config.toml
arch = "transformer"
model = "sound classifier"
dataset = "drum patterns on synthesised drum kits"
train_examples = 26041
n_mels = 40
hop_length = 160
input = "mfcc"
spec_augment = true
win_length = 512
targets = ["tempo"]
num_classes = 10
norm = "layernorm_no_bias"
norm_position = "pre"
hidden_act = "squared_relu"
mlp_ratio = 4
head_dim = 64
fused_qkv = false
bias = "all"
qk_norm = false
layer_scale_init = 0.1
parallel_block = false
inner_norm = false
subsampling = 4
layers = 12
width = 192
positions = "learned"
pooling = "attention"
label_smoothing = 0.2
loss = "cross_entropy"
init = "trunc_normal_002"
residual_init = "none"
optimizer = "normuon"
muon_scale = "original"
learning_rate = 0.02
momentum = 0.95
nesterov = true
orthogonalizer = "newton_schulz_5"
adamw_lr_other_params = 0.0022
max_grad_norm = 3.0
l1_shrink = 0.03
max_steps = 22800
batch_size = 128
epochs = 112.1
lr_schedule = "step"
warmup_steps = 4560
weight_decay = 0.01
adamw_weight_decay_other_params = 0.01
Rows from block 3, named by matrix and row number. Rows with one number belong to one neuron. Each number is 200 + 40 x the weight over its row's rms, rounded and kept within 0 to 999. All counts start at 0. After the name is the row's rms in percent of the matrix's.
# fc1: MLP up (model.blocks.3.mlp.fc1.weight, 768x192), inputs 0-95
# fc2: MLP down (model.blocks.3.mlp.fc2.weight, 192x768, transposed), outputs 0-95
fc1.5,750,200,200,200,200,200,242,200,200,200,200,200,200,200,200,200,200,193,200,200,200,200,200,200,200,200,205,202,200,200,200,200,200,200,0,200,196,200,200,302,200,200,200,200,200,151,200,200,200,200,200,200,184,200,0,200,200,200,200,225,200,200,200,201,200,70,200,200,200,200,200,200,200,200,200,200,200,200,200,200,200,200,200,200,200,200,200,200,200,292,200,149,200,130,200,200,200
fc2.5,652,200,200,200,197,200,200,200,199,200,200,411,200,201,200,200,201,186,200,200,200,214,200,200,200,200,202,203,200,199,200,200,199,199,422,200,198,200,200,202,200,200,202,199,200,200,201,200,199,200,200,201,200,200,234,200,200,201,200,200,200,200,200,200,200,198,194,201,200,200,200,200,200,200,200,200,196,200,200,200,200,200,200,199,205,201,200,200,199,200,198,200,200,161,200,200,200
fc1.121,892,200,200,200,200,200,492,200,200,200,200,200,200,200,200,200,200,231,200,200,200,200,200,200,200,200,348,192,200,200,200,200,200,200,575,200,200,200,200,203,200,200,200,200,200,96,200,200,200,200,200,200,184,200,109,200,200,200,200,214,200,200,200,200,200,139,200,200,200,200,200,200,200,200,200,200,200,200,200,200,200,200,200,200,200,200,200,200,200,200,200,49,200,210,200,200,200
fc2.121,206,200,200,201,218,199,134,200,200,194,199,207,200,194,200,204,185,314,199,200,201,199,196,200,200,206,197,0,200,200,192,200,202,211,0,200,207,200,198,201,200,217,199,202,200,208,198,223,201,200,200,189,227,198,227,200,200,200,203,200,200,200,193,200,200,187,203,179,200,200,197,198,200,200,200,200,200,200,200,200,200,190,200,200,200,200,199,200,201,208,194,214,200,195,200,200,200
fc1.261,796,200,200,200,200,200,189,200,200,200,200,200,200,200,200,200,200,534,200,200,200,200,200,200,200,200,126,329,200,200,200,200,200,200,133,200,200,200,200,212,200,200,200,200,200,275,200,200,200,200,200,200,188,200,225,200,200,200,200,160,200,200,200,198,200,466,200,200,200,200,200,200,200,200,200,200,200,200,200,200,200,200,200,200,200,200,200,200,200,199,200,216,200,283,200,200,200
fc2.261,289,198,201,200,199,209,201,203,199,195,200,199,201,182,202,195,195,355,200,200,200,200,200,200,210,207,200,204,204,194,199,200,208,200,132,192,202,196,191,234,202,200,193,199,207,205,205,189,182,200,202,199,199,201,160,197,193,207,205,206,202,202,197,200,211,206,200,200,200,200,199,200,199,204,194,210,200,202,200,197,197,204,208,200,193,208,212,205,198,206,200,199,202,201,197,200,199
fc1.268,891,200,200,200,200,200,249,200,200,200,200,200,200,200,200,200,200,325,200,200,200,200,200,200,200,200,24,505,200,200,200,200,200,200,309,200,198,200,200,290,200,200,200,200,200,205,200,200,200,200,200,200,172,200,195,200,200,200,200,138,200,200,200,193,200,462,200,200,200,200,200,200,200,200,200,200,200,200,200,200,200,200,200,200,200,200,200,200,200,198,200,281,200,118,200,200,200
fc2.268,171,199,198,200,199,200,216,198,199,201,201,202,198,196,198,205,209,199,201,200,201,191,209,195,183,199,206,102,199,219,200,200,189,201,0,201,201,203,196,199,198,194,199,204,199,133,198,206,212,200,199,206,203,204,201,202,200,175,199,196,198,198,201,201,193,190,200,193,199,198,205,203,208,198,202,198,202,198,199,202,191,199,196,200,207,189,200,200,202,206,198,0,198,197,200,198,202
fc1.418,781,200,200,200,200,200,223,200,200,200,200,200,200,200,200,200,200,12,200,200,200,125,200,200,200,200,260,650,200,200,200,200,200,200,253,200,198,200,200,203,200,200,200,200,200,199,200,200,200,200,200,200,375,200,234,200,200,200,200,158,200,200,200,200,200,181,200,200,200,200,200,200,200,200,200,200,200,200,200,200,200,200,200,200,200,200,200,200,200,203,200,138,200,200,200,200,200
fc2.418,358,200,201,200,200,200,199,201,200,200,202,200,201,201,202,200,201,204,200,200,200,200,199,200,202,205,199,711,203,200,200,200,198,200,192,199,200,198,202,200,200,192,204,199,202,200,200,200,201,200,201,198,201,200,199,197,199,200,202,200,202,200,199,199,201,187,200,200,200,201,199,199,200,200,198,200,200,202,201,199,202,208,202,200,199,201,201,201,200,199,200,198,200,95,195,201,200
fc1.453,745,200,200,200,200,200,349,200,200,200,200,200,200,200,200,200,200,312,200,200,200,200,200,200,200,200,272,211,200,200,200,200,200,200,202,200,200,200,200,241,200,200,200,200,200,217,200,200,200,200,200,200,192,200,126,200,200,200,200,200,200,200,200,201,200,0,200,200,200,200,200,200,200,200,200,200,200,200,200,200,200,200,200,200,200,200,200,200,200,197,200,74,200,176,200,200,200
fc2.453,540,200,200,201,199,199,204,200,200,201,200,200,200,199,200,200,196,509,200,200,200,200,195,199,203,205,222,185,199,192,199,200,201,203,202,200,204,200,199,220,200,200,200,200,200,193,200,195,200,200,200,199,200,199,208,200,201,50,200,200,200,200,198,201,201,0,200,200,200,200,200,199,200,200,200,200,201,200,200,200,200,201,199,200,197,200,199,200,200,200,203,195,200,199,200,200,200
fc1.461,855,200,200,200,200,200,181,200,200,200,200,200,200,200,200,200,200,182,200,200,200,200,200,200,200,200,177,173,200,200,200,200,200,200,340,200,200,200,200,180,200,200,200,200,200,0,200,200,200,200,200,200,208,200,239,200,200,200,200,160,200,200,200,199,200,199,200,200,200,200,200,200,200,200,200,200,200,200,200,200,200,200,200,200,200,200,200,200,200,216,200,270,200,198,200,200,200
fc2.461,431,200,202,200,200,202,200,202,200,199,200,198,202,200,202,198,201,188,199,200,200,200,198,200,200,201,223,199,202,198,200,200,198,197,599,196,200,197,200,200,202,197,200,200,203,0,201,199,199,200,202,200,197,200,200,198,196,200,202,200,202,202,199,200,201,231,200,200,201,202,198,196,199,202,196,204,201,202,207,198,200,200,203,201,200,200,202,202,198,200,202,196,201,201,200,200,198
fc1.680,754,200,200,200,200,200,178,200,200,200,200,200,200,200,200,200,200,474,200,200,200,200,200,200,200,200,182,379,200,200,200,200,200,200,0,200,197,200,200,166,200,200,200,200,200,203,200,200,200,200,200,200,214,200,246,200,200,200,200,113,200,200,200,203,200,209,200,200,200,200,200,200,200,200,200,200,200,200,200,200,200,200,200,200,200,200,200,200,200,222,200,214,200,255,200,200,200
fc2.680,302,200,194,199,203,196,202,195,214,207,200,201,196,210,192,203,200,181,202,202,201,195,202,200,203,199,209,165,193,202,201,200,200,200,0,207,199,207,199,200,198,208,200,198,194,183,200,209,200,200,195,201,200,200,202,205,206,199,195,200,194,196,203,201,205,200,200,200,197,197,204,209,201,194,208,192,285,195,200,207,200,199,195,199,207,197,191,195,205,198,180,198,199,199,204,198,202
fc1.682,770,200,200,200,200,200,386,200,200,200,200,200,200,200,200,200,200,0,200,200,200,200,200,200,200,200,204,178,200,200,200,200,200,200,260,200,200,200,200,208,200,200,200,200,200,236,200,200,200,200,200,200,174,200,185,200,200,200,200,194,200,200,200,199,200,260,200,200,200,200,200,200,200,200,200,200,200,200,200,200,200,200,200,200,200,200,200,200,200,200,200,143,200,167,200,200,200
fc2.682,467,200,200,201,202,203,200,201,195,195,196,191,201,200,203,199,199,201,200,200,200,197,196,199,200,200,200,210,204,200,200,200,200,202,200,196,189,200,204,200,202,198,199,189,205,196,200,200,203,200,204,200,200,203,200,199,196,199,209,187,200,206,200,199,200,203,200,198,201,200,198,201,201,200,196,200,198,200,187,199,207,200,203,201,200,200,200,202,200,199,200,196,204,262,200,200,195